From a checkpoint of a small segmentation model: 8600 steps, trained on dashed paths with two dots that lie on the same path or on different ones.
Rows from block 13 of the encoder, named by matrix and row number. Rows with one number belong to one attention dimension. Each number is 128 + 24 x the weight over its row's rms, rounded and kept within 0 to 255. All counts start at 0. Numbers have three digits each. After the name is the row's rms in percent of the matrix's.
# q: attention query (encoder.blocks.13.attn.q.weight, 192x192), inputs 144-191
# k: attention key (encoder.blocks.13.attn.k.weight, 192x192), inputs 144-191
q.2 117:142114157143113110156128171110137141086132098062125138114140122119145102106164162098114133145104106118153108120136144158126127130120044136140108
k.2 120:127119133149185117147111102088097105128102101153136102115142179144115087142140115089118148112140142142136145151109143146129085152147158080139107
q.3 120:114086137132095116126097133155092114163130143122186107082126121110103132092096114160149145172115106142128135079144119165149126137133086136126106
k.3 122:099189121118158154128129153126138132086134104174120134173153135126119117163152122100091130131098176117141164158146102125137111148116154147105127
q.4 108:130157138155157107128118119127104144131126136139116119129115130123103135166103109113142115095116141156127072084135142191147132088126129143094102
k.4 110:133101138097125186148152126174123075127133110193142128133118140102093135126139104087096123131170134124138111164153139107112143143122100083128118
q.5 113:134154114103122144170126171140166128107112131100163094111113162114138094148125147133146132113122123149180142120128146148151161112158164107094131
k.5 110:156105104121139123111123129177131141111146118128149135142164114156147116123157138131139106154130185140131145106100132089128119166118146112129132
q.6 114:158169109098123126171119109089098151124148128150119121102117100130100120119112135101100132134162131143099106144099105104129136154131145124114118
k.6 110:121124129154119131125136151172127125149128170123116119121120136156114134122129138115097159103140140166151131131147114139188126147172113135119127
q.7 111:131144112113126084144082111106126162127118141137140133127113116153122127120134123140161140131135107071090140126155094136110119134084108149131144
k.7 109:121142109079146103125104121175132153146155105136118083143106136109117163111157115075121120156138082114151122103112108136131124127131139109076101
q.8 113:115116088074133098097123122133136135127125153137145111103088134126137154142120114108116138117135155140125130143149099075134120110117103116111147
k.8 112:122115157163126141105141134125126117114105119110113132114142073137132125080085103124138149170123126101092144106099080124144136147137107162164149
q.9 114:113134153135114114158126045119125109178130129143099159137095160155149147103177109142108136092095092129125163133107089149124109108114133094119110
k.9 108:116135149128186105126123159107131086152112137160170142140129112089113174121116138160135133136136119144130125165149129126197095109114127136130114
q.10 120:123119133138134126176126116149121128128120135161135118116103134095104144135189158115112122076145133124124102155121133170135130098160106164173129
k.10 119:147127124150164094152120102170133132108151131122102136133095154106146086119154114094083113145143112153113146099131118088087116149141135149126127
q.11 132:150124148145150166111132138131116155091146139129095144170148126124133160094128102124120139145107116132148129135137116128136115119126125102133144
k.11 127:118107117065103114122119147090121110124161118158128142142117160118175118166090137115167130071122120106106099153119133143090134138147117120114113
q.12 121:110140115131126158096134166118127173128152090097094134071149120090121127115197115127151136158123135141119125098129116095133122128150119159145147
k.12 109:132134158159106135102134091120110101173094102146120136139121141132128093120184144137162090117111146128085127129117166111139087140117120148150113
q.13 113:107124110098132098112128157156116127151148139132161134156118140147137122154103145157084185101155120106116121139107174119174133117109101113146095
k.13 109:129088097109111152203127145134120116122115134119144110092128107160152166159114093107141114114139139124135150157163120136176128106083109155159136
q.14 124:095124125140150146116160158151114120140154127092143103170147124125094137116168109119119122117080125135152131135112131105115122120094142112122165
k.14 119:134098103103123123133114155185145104096116133119143112123098099125140061128135126130140094136125131140139087104139145162174145099103101130116151
q.15 125:123112153087149138148148118087127157157113112109102112129123124136124161121061144109142114120129176091132100167134122097136159111134092172125135
k.15 120:097111128122128143145125169137146115147133108142119116079106121155124116139152129128163108096075106121134134101106145144109133116115104147146132
q.16 109:103155112148114099136133118151137126157129138147125142157141107105170102141127118133111077094122099128117178099132132105140150118116136095125098
k.16 113:105109114089115114125141167149136102167102117107101142104115114101150153166112154151163072173146136146115093120155136144099123074074139147124110
q.17 105:090160122156155136094101110152141112148130093117119120159162111166098133125131151125096133146185136142157137133129102169189091139168129190154149
k.17 104:136112108120090117127159153092122156115141137130116124087144118101100124169155138143168122102119131149086120103130162147147104152081114119131158
q.18 125:095118125128135157126105159132144107106094088111125120159156138102092130166093097170139144119151126153128147117143098182139142120087126106134144
k.18 113:130135140134088118137105150167153128135160149127125138135180112146126143100097150086082138155157129139102130099129157129148117168125147090115098
q.19 117:118157127132128109114106115132089153162137152171166148133169155123150193109129135128157119076147111120093121133099163142090088154154153075145130
k.19 112:138122117120124123139157133099095128137098109106129128115116157165151165081106091123177155131089101108150100140126104125097134146126144163126183
q.20 111:139098109159109136091118101146137118158152147155106141101118139129141133152102113129121107123130099135132128112141129144148125143112124129134172
k.20 106:149102120124112069135151095135126104132150137106092141137119112111093148120144142121133124167121162111120129121140135147133150115146135143122140
q.21 111:098114159124161149141172140113157107125116125128192138163173125114113152096145123139145134127118120115119121116111133188124132151112103109145130
k.21 116:143148146099106136104129195155108168100095158151120163088107152133121101140078169117139083096143175106118133130127133094152132087134116097111124
q.22 121:154127132129175119094159113155131092135152118152118135106146148152088137151122080135154139114144101139088132113117175109129153097148099144152130
k.22 116:167104167141149102170125145157141145131114148141136142104110111132107137095081175087117138098116118126130096114101118094069139160105130112116103
q.23 119:134150149170092195107117110154136129119125142160165159107114144128093105114108117104125117139102105112125165126156171114168141134121162112133143
k.23 118:148151115093087146153147125129141110158133160109074106110194127143079117113111131121136119136138131127119125121125142145131122093117103094138158
q.24 109:135156150124126131116113148145134089149085144103152146150111127123165162121145123152129151173108129136141126115144185162149109088107166101102100
k.24 111:097115126120150142117125134126128140125129128136099100134102125109141103122106104134143132151157150113108102130124115129167092119128103108139089
q.25 123:115082146133175099106099158153143129116128110093131110106111123146213124141131181143138180089088139077107120154184102158120126105140140123126096
k.25 122:131125140113112158140123122117139119145123093075153120160113135158170079134174102111160122131144138129122107116096150150099128118117102077180121
q.26 111:117130128093132098162147105156138114110121154119162139149114143133123136133152134118134158123175159119154141179160119126153097142164140149122098
k.26 105:113145109140136122118077119098125121126096178116105131133134125159107135131104084141120112105123119192118168111114110125133130115053141128147123
q.27 116:152119112120125169109134147112116160135105117151100113139121112118125109120141168144106103106132151110109180147103104152095159165123152139153116
k.27 107:119160183120118109111154141128160147150114114131166135125159118145094100128123119109120090180113137166135143130135129084133099147137109161084177
q.28 124:124091113079103162120145148091106094150146126108103128153132188116113150135117143107149146115127141143154068137142107113104122136112128109156114
k.28 121:135144143165123150084128146110096146162135124126164173149075087108152124112155107121167144121118137099158130124140146125135101114125119123133103
q.29 118:144160168130109122172167151123162110154138140128106095111098140147138144161085102100094131097133122115178132135117117116140110131176143141135098
k.29 109:115107079127138168108164177151140131138124097168153131118102129077144144120127123116122183122134120107150047131131080138122116117098151157177096
q.30 119:103156153147132129165138113153130091117112156135169106159132126099161146112118123086133125174095135114151151147139143108133118125143145130178133
k.30 113:144117135113125131138127137091154092104163106130124157098151149137115142124085114138150110164149150154181174123140116150157128110167119176142098
q.31 113:137119136140144113160108139105145120141138185090138118072167108179113166117118128163103126118146146161136140155164114119142162083145103100133125
k.31 107:158135088138084126138127155117134114146153127104137143139102104113123114146114115143148171117131118125163168150123153155123123146136110133107157
q.32 113:099145100140136120149120127134142147119129139093178128131155110099087119098180116120157164132134133063124159119133119194111150136126150124120115
k.32 112:132134128143114128107142112110149111095147144145104137132076115194130131123159162125105123074163172110138152177148158093152110124134172145126155
q.33 121:117104119105188108107104143109115139158084129148137143144126162140142100156130133164118138138143125123113143160097121140142153161085148134068118
k.33 117:107159126131105147123117117127141139110146121115097096145100127141145123132116143111120131144111105122134107127142096097128114086139125128150148
q.34 124:096114144104136164131139154086117105144129099103098133097102089142133140131080142127140121129146152127128141101109137132144115114113143123172145
k.34 119:126172117084160138158115126143098099122129150145138116160122138131143100111101120115102125140143113132124101146120152125100156119108112145112082
q.35 114:142144097151169122086123107128120126126123145146166117106128172137107125112163129169129130146154131158104096120097146112111110150152112138083116
k.35 111:104150095158151109106138145170138165144143153135105127169123079099099159072121118148128159172132132135110152122156107133137136113136096154141117
q.36 116:107135137143151120157103114082140102168139100130103141147124105147081123108132145144154161192147063118134147121100128136177110100110154113145141
k.36 110:119182130149108127156152139119167106128146105093119126130110172113130144130122158092132136138176135157149114117120116140117093131111197127101108
q.37 128:117148116117136152109130123118139133103115094092105137111122092087107159109193089127143140137114100126104118130141129100123159099140137147116174
k.37 123:121095130166119154148129156134082121128139138111107131137145150118167118145116096114097111096160185184115147107142114103107167136114115130120117
q.38 126:094115135115084162108113155164133106079132097117108145119140116094128102132130130124156166172110149107192111120113117124071147151125182152157134
k.38 120:170122132154142133101130103139146118112108132160149148124161158121150103144143126142090127087154145156170131109126144123090103138125096133119193
q.39 116:123138114099145117146144139139141148092121123135134111143110143097122123134203109115111134129134109138106070135111133097181097103128149123124107
k.39 115:128139146165129126149152151152129119192153146130137102122107167106113109097135117123111149173107118150140105102150069136154167115142125141124124
q.40 121:166125159139125137131106153119114090134157101136167128094146110125157124134159135132108101124146131150085139106103155118105132124095136163114157
k.40 126:121129190161169113064120147131119130128113158146091160131120166117148128139154149075156112124099152151124092089101136133107122111119162145130119
q.41 124:130128113116131136140120130143137143167174078106147111142131175135090144134124115140166128127131118139171146151139144151165132151127116150153151
k.41 119:108119155131169162151172157115148096125145140137147128094155129153113131145114120146158142062100091150115102150120098106095132148136143118121102
q.42 114:121112169154136124123173133112106139136159182134041116105135141109172141080119152142084109144085117103108113101168108134065137118149120093143100
k.42 111:079122054107121115121112117073081144117144139122148163139140140149111156098129125120101131106165163104113146128130147111124107132137147112131167
q.43 120:118156109125107133142125096153114125137131139119140111113164077170122109134084106129138153144141135125141151126127151094165097087120132099177095
k.43 121:137147149119111112140118133155167134146134149170150112143092143094116138090123126125115130113115144132113101146122095120164119143142158131082106
q.44 111:132065147085114131132087097129098093179091189114106171117112150120121116137115122142142127145116119107139125140095111177111128132127095124103130
k.44 113:125134101129139124144160141119132173108139144126130107085138106133124149139097091098158121091115110133133120135122147166090095103129129149099151
q.45 120:127097161086146116172133116154092161144111138112136121140120135142171136126146119108140140113070131138131142114137138133122150115094119140145120
k.45 121:126116149141115115145087112144126090117144184130147145103134111141114131113175101172116134122138130091131136149153145116132129121146125188146138
q.46 118:102132102111169102140108137119118154123117156105156122147127119130106122165173164109165122144104108152098105106115143161162129084140171117151110
k.46 113:133182143141121132159108114146158123124161090094127102151163163112119128060123138129146159118127124144098104109153135089090127102138142134131125
q.47 119:142115148108119122135097088148150104113175137120137149124135145148118132092129126166140109150157127134130153142163141130107130073085146134100081
k.47 119:134123134111172118115102109163117117137168117108153106095096099084121159106080129112138147136100089106117132154110159149156135138178145160127113
q.48 114:134150152153107121128121151158112168086120112097144126122100126129133067106151131141139177115139137094133153139149151130136115138136132106122111
k.48 108:137133147120147125148141123150140120147073174147146121144134123106115145143137091129153150113113119103115163123093138123144148108111116154169145
q.49 111:119104114104126173096133119130127143143110105125120112092121143116148111129159143120140150177116101095121131089135172145136110126099128143137124
k.49 109:162116140155141123177135125143117153157135122145140127127136167157104127173153121110135143091157133211157162140126123100141082127148140130119115
q.50 120:131122171110176140153170115119142114164117101129127113145156132174069137121135140110117137168172142108122154154135149148156140102138118199111106
k.50 111:160086116168108111146082157127106131103129106140162163155109142126133181130118099133153073141152115136145140105161127121145127115134130134105140
q.51 119:123125157115119110138137145121149095109102176138147083124117138130072127121145144129107144098140131096160090197148128118095146121146129095189143
k.51 107:149083135081098126117162153109089107125163153132156148128119109122096088145126146148139145118165092119139118141139143150127146137118116137091125
q.52 098:137117133179121139145136112157136138072176116129118127119110142136127143085137161125145128121140148140135134145090142153151165156146139109114144
k.52 101:169154142090177170104159164090122119151105110127112115165154108090106099142140181166089113110167161142156143139154145119125155123123153142145103
q.53 113:138129092104092102104130122127160134096143151123141157126117121161136145162131103138114163095095169147103144141140121072103132163165147127129116
k.53 110:139106127109171125121109120097129152130112089161106180147125107131131118117169112117109130111120135157107142169148133123125154151160144119157098
q.54 110:169130122131127115184123136150122152097150122135124117147111110164163108157130157107116168134144142142162184131141125143087129096161127132139115
k.54 110:148112130139122118128128130109117076095139155194133113142184117130139130070123132153107157154102129138085105117163150125109132158093159118163144
q.55 113:142126133124198112140091131119136144136151142124099111119082084130142110112124116070180098154102142125114138121098097117109119124117092127101124
k.55 106:138206113120132094142094134156142110140100133141126128154124168140124131120130107147112164164082140136162127151145139113121151147119129119092185
q.56 113:108108120110122126091142119091137131184163086085104169120106102124135120128105137104101121132149141159125131125104160115158149092129117069149159
k.56 112:166141065124131098151100091117159107111086123131166119151153141124115124150058138117125109112129107143094095130133108118104160137149173120157091
q.57 122:132153121118099158097147108108161128121158115125098148109112138114088158089128116144120116134128142132163111131123100157161142127154089111103157
k.57 116:128127131161171140140145117169098120149105158111112112110155140132143142152092119101142113174149155194155122124107133088130106158105089142149160
q.58 118:149139150149131176112126155113114141124073116145127143138165112104143155101135125083118142121134084163129139093114167156105129130144154108165133
k.58 115:151183119118119142119129164124178170087138107107162110089111151148116122102186121110102159081160131167113105122155116107123155068152148153130107
q.59 105:150140123096122122137102102098115103164126126102137131143127139136142158141120133152121125131117103145157175108126163162127126146092104107172139
k.59 103:139150168151139123117151168127111126154120129143109120149138132132129121112122123154128142133099150100101090142121113125089166079131137165088087
q.60 104:107136124119107104143087073125125154122111109144158115130115120138099095141165153155152140102133139114112173130129121127107093141145145154110115
k.60 100:135103122109102151081156135112128126138151191144128150110125142119163123155120091114164137105072154141120118152079117117119093107107109073145114
q.61 106:100160112126147119129165151146119100126191162137124127129156144131135134133126129126129155142104121149147089110114125129089126085124112119117126
k.61 105:136113130170101069166087135157128134172080125072091093139136128156110144107150117135159154124119113124120149114152154134122114126178126169105124
q.62 102:147104094162122149115127131169082134104169158115146139160172125119125156126135105155084134101098120156126129081094113138136117117099164104142098
k.62 101:130128138145065087114133100091169088084110103139086137140138112138089056104123133132117103162145093104107105125125135150105092101143091167154128
q.63 124:100098135117117156121143108102129112130164132136093136106165142158111140134120106141168087112104159129123055101121117094153109117117188129149124
k.63 115:130151143151140124089129131154099124141136104082128147181142149110114128155129136110166122124160153122117096141124149118117158133132159141124147
q.64 121:163129104104144140132132169109075105100112129133121128090131147145160141112124101089117112112156137136131099080086136136125129094141121124141127
k.64 114:121092128128148149130108129088084107133115098125153129151133166143136118146134146112104135148123106118150103149125148124137134140134153145130138
q.65 122:159093142103112131114157127131139112122141133111110124132112115128090125128118105140133166115103122120130183081131142165122129118111137158111157
k.65 116:086146073105138096111121138116111146087133162143125133107123145083159132115159143130137075128155138109095204151145092133137122132123124120173143
q.66 127:170118130168078116102135088137131120109125154127085122150156129144061126095142096130120141158166135156077124144175130126120100109136086156133231
k.66 126:130159097151121141100146159145089128142109130122128122143150145130177123122186118124128136167125119121101122146140089157127143128075151100156107
q.67 109:160142149153139134093152154152117120100122085084128119118104138099114138133152137107150140059128160102144111157109147143141125144119108140146108
k.67 105:110146087115158131108139138119147155146093118136090090165115151135128056139133130092174082115146106144107123142100133090103114154134164155162125
q.68 117:140114109174143131135137139128099150119131085142154109087107108133164146125129172103117052150130120168099119099112111176109107098140164104113126
k.68 110:152135104094155124073091128163109154106112111118142169167164145117139100178111121127102117113113116145119163104149096139133132134110110065102118
q.69 126:107090105092176115147123137105154114100120110154099129206097157115085120152135123109133101153152115134120125184113088107181099130114072085157147
k.69 122:135090105141117064105154099129106097129139116121127094100105070122141145119093161140094123131122121166113153120154123153140111115134147114145095
q.70 115:131136168118119122120123125121117132154154111111112139128119137104163164134120130111090119144125149137111152161168168097099125126116113147120124
k.70 117:131119095113140133160096105122135135153109178161141095140145103149132129139149155154064130168111138199142113079099109134121122149130138127130112
q.71 106:166131109136140125124145104119160116079139106122097108139121103153165111133102099109083098181101124182113121117166131116150142098093156145118118
k.71 103:129133107105113109129108074152145096140102143094109145168145145136085108134058136120143150135133115105167131146151118134148133103165166092107142
q.72 128:116141128119151129142129125156156146148148109095121131176155144105163095179166071105077186124182119121122118106149139105103128159081109186141143
k.72 123:129124083146097159139117111090160156096149135104179137128161094146139128116108145131143089156135163109152110147112152152125147141132152177103111
q.73 108:144132102099084128133113117136157118115135146105161128100070137135118109128105141114086106083115111140118138119125115124126131164118086132148093
k.73 108:145158150084094107147142098073116138161134082166078140144129145089132143096130140098090153128140118145121156102125110174139152120107129117157131
q.74 114:135120121169123125123150122097150117140130139121103165132104162165102105112130134184138139171129087167145106151093114145118129109161150144091139
k.74 113:135133086082121118160088161167123094128130121100098126123146153132124111173141131119105104070101131140149155146175191149129130143084129128132105
q.75 119:161136156115150122126138139136136140126128094150151134112150141142172071152101125121145114119103105126136116080141155147166145123093104122143128
k.75 115:089105094128148131154113113119159135133128144088150118113158127129150145106134111144189146133148087150126123121102133118093098118142136159111088
q.76 109:095172136165108150127143134163100100084196147168162150131129101140117154141172122136100128102113167125120109127101091124157133086098160108125134
k.76 101:123092127133104131173097112129123122139127128076160122118103139140101082133120134102110158147110151138141125165102130111162140098161132115134137
q.77 114:139155145136140132094084167097157129136107107102123115129125137175179156124154147145132130152177130168135132106123117094155110089121116146158155
k.77 109:135141107170110124120125084122138123120130095126140135136134109115120127091130110149101125151104191144113095131189148166088123143079092097113054
q.78 114:109131139113131135140119140115156141093130119137097116140134129189121142108127157144110136096124197133108201101154148105118158154132142171111121
k.78 112:092134153106127134157153124086177111117094112182142117146138136173089080114104126116125139126081105116154134157113115141105122130118110140109124
q.79 122:125087135115158093132131131132135112113116161119098130105107118151166131167103136125162154181111174185155110151154138106118107110136145145131141
k.79 114:136170112086104124151117138156161115130124080142164131103104188098134150110135136131133143163128142075124127110098108124089144146148109112124095
q.80 100:111125093108113136144142085106105149140154106144158117155167111155110145168070153107151109089113148085153101162117072114126109110158126130135109
k.80 098:150144183118115148140124076119131121095106136165136143128098143140119126135126158131093100106147145096113107108117110118122133101066156111143156
q.81 117:109138166105177127103103091125119134133120121126118135126125172112130091092126144138121055180135130108116156164091124114143074089095161146102126
k.81 108:163158127093159118138098134191160104112134122165133139170141098149121122147157118107154129131090157167128129109183095103111157130117106146105123
q.82 106:100176091089101122111092141150127119129124160144103084137117110118126101110107149099089123137123155077151132126148119112157137091110134109126125
k.82 097:163143137138140116130128105132149149145138112119117113134135078140087164153163107093084125090150164132094128129136110146130125133133085164136174
q.83 113:110102115120123091126146088139125094124090145136175108123166135127120164084105124125138137098133158165145103178133142168150123105154113160122165
k.83 107:106122162138130088075104161142137117105145138133130145099143135100060172119173100132134144152092070078108091112095153154087101124133126113127149
q.84 114:134150156133112125145123170126115144131138105154162159127110152153119148122098125112095104137148099133145133145144122112081116127105197137136106
k.84 113:151130164153094137190137135124134117151115118103122102110160105143112132161124121124092108108096137177128130114114132115158100168134110110143107
q.85 108:101137125112118138110117163152116158101111139158153128129117155110162119121152150120078141097149162138129150130152147178123117138121116099132118
k.85 106:122133127114149092124120119134103176093148134101144121116122115124092143143178136138110153167137158104103153113147114124163136159088106137077125
q.86 118:129108085135169143177134165118114166146098123097138075136139113128154134156126154114109145119138182130125150109151129105192174128132129107130118
k.86 116:107124114091128089135114119095169130144116164126136150138121147134092112136100144151126122165114156148121146111136072108099134109107163100167083
q.87 123:153106099117176095120105114162102140131145151132150146138110166101102130140148121180158103110108155102099144151110126158096103157097129136099192
k.87 123:109143161113070157129105179106109094154132125152137178138165098108165117113126094121194117135091127150138161156101124138101155147158146139141131
q.88 112:108084097118153174164134133138121137094091126111119132128147138129107107142121142169154120118086103127140137098125107143146130128133174088116076
k.88 109:124093148141129101099141124123144114114142117101147123123160121129097111093164139126109076113140107177137149153109152105117152128095095136093106
q.89 121:127106132123168156082133147146184104153133188124112137112169139128115118133116107145047173101135109095175117124170121126121118166129101125110117
k.89 116:141140120116115147098139148124128151112096147138111157095153146126168138138186139162139121133142121099122121113101149101100133132138141109125131
q.90 127:118144086137135102125078141147168120137148111147123105126135113172140157105156124151113132177136132150102126117145132153108133107168079114185133
k.90 120:162113128090120139095158081120088118104128098163150118142136133118150090133145097132192111104183124100134091107129123130114145114118142193123165
q.91 117:163139168119141080086121116146170169155062134113137112141120106090100141100104111097149112113134128106126109094149156127083150116114113137127158
k.91 114:106108085120151162115098170117153117134154176143113134132113159123154127123162164174141111131120136115127087125101118123142073109108126132131167
q.92 127:099124102123140086134172126145133140152133127166175118142149125105117158155170155164117157126124106157122122142112111142156129082100162092127158
k.92 122:160144144122088134083146149165134135110103101112113115137104111097118098127118111128141088085085111141135107116150112094111111135129107083118149
q.93 125:110136125118145128139132088126142106120135124084164156164143162169083147144129108133126101174152146093098137080151128113082134123113139115108092
k.93 122:127176180154150136146126122107155156152089098136144094140132110108128076112129160107140094126130117138172130167121131117133152136175093142121142
q.94 108:170110122097103111177135091148139159129143088140142120107066136149088122163130121146101155133107114087142110195123124129121107146122127149127136
k.94 111:126110169101137109112138108156170111124126155087116118151117168157139131114107108074108126087163155161158100150145124118114107150103126126126107
q.95 114:144096125132135137149132155097108133158101094104110127111153103124161126107108161135108099169165104138109130140140143152171148075138125086108100
k.95 112:160142093157140089078147121148110175137178135134087110105172126139124128122107098151178136108096114141125114140129118152056145104121111100114172
q.96 112:124127091141120095110108107129173106152144144118125126128112107111133111118149118142085153132147134112119101088159125095109144159120130145174150
k.96 108:152116121108146154149150122091102164107102080100153103112141108124089080145152128132198136148139142137127117145110134097197161137118136060094153
q.97 115:114136126137125119109123121123123124098128134145147132148165118131116111188128142085196159125085118124096107147101081124078116100117137077111173
k.97 114:113147145116125147124113135172113143123121133112118129117116164143131155123099160120109114151140162107146131075157092088146074138112114134126124
q.98 111:136123138137145127158126125131126145093114100159120137156124129122164061192153122126087133146112087124097090153140105132159131141131096121148138
k.98 109:112132176107173103140127160096123128123108143104146108100101123176153129137119172139132125105127083107132115082087168103156122113142154135112079
q.99 115:136141123130131123195122096120130127144116138132094131128111134137118106113134112129156142122178142100102175127162137089137117127125139139137130
k.99 112:127141126121123110115119158147089120125136142129165127175128106129106130154139121166135101126164163103097141134066113102105143139130100111151143
q.100 115:072151095138135130113131140161155161101182108105101136106148127152100105108108144128145163131125151171116125163120148116117143108145119152136139
k.100 105:134146188105148148132113092105136093165141129115141118142175121114122149149157116118118096139135142153118168137096137128157096137111118118159144
q.101 122:129117113111102114125151135136124122110137122178144132110101126123097143162155114146161053124143098170094130140113088113126130117108165118119070
k.101 117:134137107173174139133129105124094156077118109130119116113118137135129135114129172157155147166137134140117124112084098204160128126095113143116099
q.102 110:114129146149104122128123124126082151135120120119093100163138154121168130125139142152150096067154139122092099141174128099131172119160140120144203
k.102 110:154113123147135079109125104159112119079101123148128089137135160154176136118156137125162125122108134116133125152132102139158126112096116153166161
q.103 112:135111119134123169117121127121160066175148112138132091110165182113098105097100139135124123149157110137130138108109157147172132105096124155112122
k.103 108:135122132137126109158117120155144149137095162137159141145103123137088099111130114108176131116121132103134110154118173121149133118177139122147136
q.104 105:109125194133066101186153115147170093139141109154131122134149116112141162143119151123151129134157130135136109158131115113104111118153138090135094
k.104 103:143138117162146129130124112128093108090159132136139153164116168093145142118126183111130106111125144144128133103165136139131115146111162135097105
q.105 110:100127115134151140118118140118109097110116159129127118115099171140099107121131120151068087146122139140105126134156157145181148091163108122139137
k.105 108:175110168119137142142117118114160144157167101109079146130143141134076135133140125158162124127111142110134134149077140135086091101147093118140138
q.106 112:134149152128118156139147099129107118095115124141149112174117130089122074069136139125136103116087170149124132143151128127103162137124159113125131
k.106 108:113143126135121108131095098127147142138134124119147128124157163173106112114154129116097139181142146114139126150093123163136121137120122162091138
q.107 113:123131125108100122131128141097165141130131092082103117126157117141127131094104146164127124171140115116116089146066134146147122133164120131140126
k.107 106:112134132114084117111154157120156139163133105128167153079119128125117148138152111113130127167134112120125158137141181113130108167126148094156114
q.108 115:150115134124078101142148145136104123117116089123104130103130128175170135130135150120141147090121118135124139117161151118158111120129122132144124
k.108 112:132112146101096122067124090116141123101108102084113126168132133098161154145083113134121140098121158146123110165145171104142134108095115116114152
q.109 123:141129112111169133110107124136177161108125112112118134141153134135164129111108086110087124106139132122116147143131113145142124129091116153107112
k.109 118:125102100120105137132127146105165117107114139158126087073133140173142139104113108144117115131150133130132186161121119106136159068153115105134154
q.110 127:112147107127163145159161126101114167164130133132115155110137133134187108137142140124092152128111104097137153137165156074131100123166112114140085
k.110 127:132111123122138108124138162143100151131143137131123106117102114147148122142118127129135139102154147086140113144149121136079145133098110139111109
q.111 115:100140115116131100118133133128121160131118123089092141128100128153119086117099135123122130139114082161136171188150147120190111113116139128135168
k.111 107:133127156109050157142084096147127117147146109087116138124143082096116109095134097158119112170113102132108083105099099123134158098151164128141140
q.112 131:129152154114146125072132085118151110108155137125155116170117131099163109165135126095106134139172148156112120119139121116072127155085099148096139
k.112 124:127096100119127141138130141108138136138147097122155185092115117177151110112103157128105155137117097151147129159144162111091144150138152112117113
q.113 121:128163148189073120134118096129132124085164164125145159137143133128168141122178132082126158137111090131116104129143074100099118109103122163151167
k.113 116:137123141104162086109125159116107173177155160105118109095171107158119113116131135142104102158114119141103130137125152131151131144130139105106148
q.114 108:145095121087118140124141134105130136103154127133153129121112107060134102144112133112130074157102116136135136132136170122099144125133138112141147
k.114 101:083117124130140135090136121103126111102137098129099117131148162113090161104147078137165152101136106046102130125120075122130110151163173155120131
q.115 121:134127123167121131172123137161114133113087100131114128153165118094164129136120147101126118187112117150101141116108144167156152082174120127143090
k.115 119:129096122143102144097129148136121109086142140126132136155133098143159079124160114122107127152100119103106078124123098111081122140184179131177140
q.116 112:164094123117116129167144160091146168147152141123102175145128097137124134114179173135138120160118134170134109159171126141130136133129116097150145
k.116 106:150124145117157116135124077107121154141125154133157117119160102071141210155141173140131126122159119099130144132075127133145092120047176133106139
q.117 113:125135150124123174125130146099116133143125132114143129123152103090111146122110147162123103181120121123114182117122125134163116123106105116085144
k.117 112:133123115111154084139104120156155129107125130169116110151145146116121127097111142138134110147115142076123075154127129116089100117142151114171183
q.118 117:133095109136139115120143102147117106101125163093120119153100117144142099141104130116135146134123134087115117125107133152083130109138111123110141
k.118 119:144106188108137135117152148133111138132138093071111127137133101131122137129134126120103142155121120120149116147134145138167152117146104137140123
q.119 123:125126131122138159109159145111135120119113082118156101151104161097112127152121094137075110128105167140137088135132104108085100089106100102102052
k.119 122:153117142130134144142133118101153127105118192144155166112101133181146110129103119106098158144125108106108130135158171101138105111096132169112126
q.120 121:104101111120130100156115108154118168138165149086145135119110138100126181130136151117116150122182162149109142125136145142143081139165157100118136
k.120 118:114108102133104132098139122137123169144126131141118145127090161147152116144143104130171129130142110107156117181124088146049136109125119119099118
q.121 124:159140136136119157150124136153143143092140150118107135121097097112110103136091156125147130131112149169138139144135124155110131128104138150116081
k.121 125:138099119147159102119149135113110085092123094122164107142111104118109159139160155153112111121177130193137144098094148097155102143151139120125119
q.122 115:121141142167150096093133153114122148117112150106148136091106140108106127107141116134139173131126124102130115122149136130104082088148107176097127
k.122 116:095131121112156113102144100117116115131113153124155129116103146120120093132076130155108129130084154121126170145166209138123179112130117072154152
q.123 113:121124113136115139137123128159115127115124129132116107155160115092176142107142064161153111147131118161101148128114138145123148097101088076109134
k.123 107:140112122130114128109115087082122117130155145114165104105132149131130163156116152144115088130141092151085102121097103134089116151083136110158124
q.124 112:087167126124159135127145074122124117138145091127120114127119118101098128125150151091146145075152146117118172125116118129130127096123137180144114
k.124 111:116145122155089133098157185142170105132118142135133117114123116127122061162112155161116123137165128065125159143128117102112139105072112105091127
q.125 119:145126099143083166133082127142107139122116144141114089135153135146152139144130135097108132147188115138154131131107148163083083153105147140144118
k.125 117:154096149141185098153189130122143164118132132126112126145118129146118143142130148127120136101114125158108117115163137119101143118143119082130161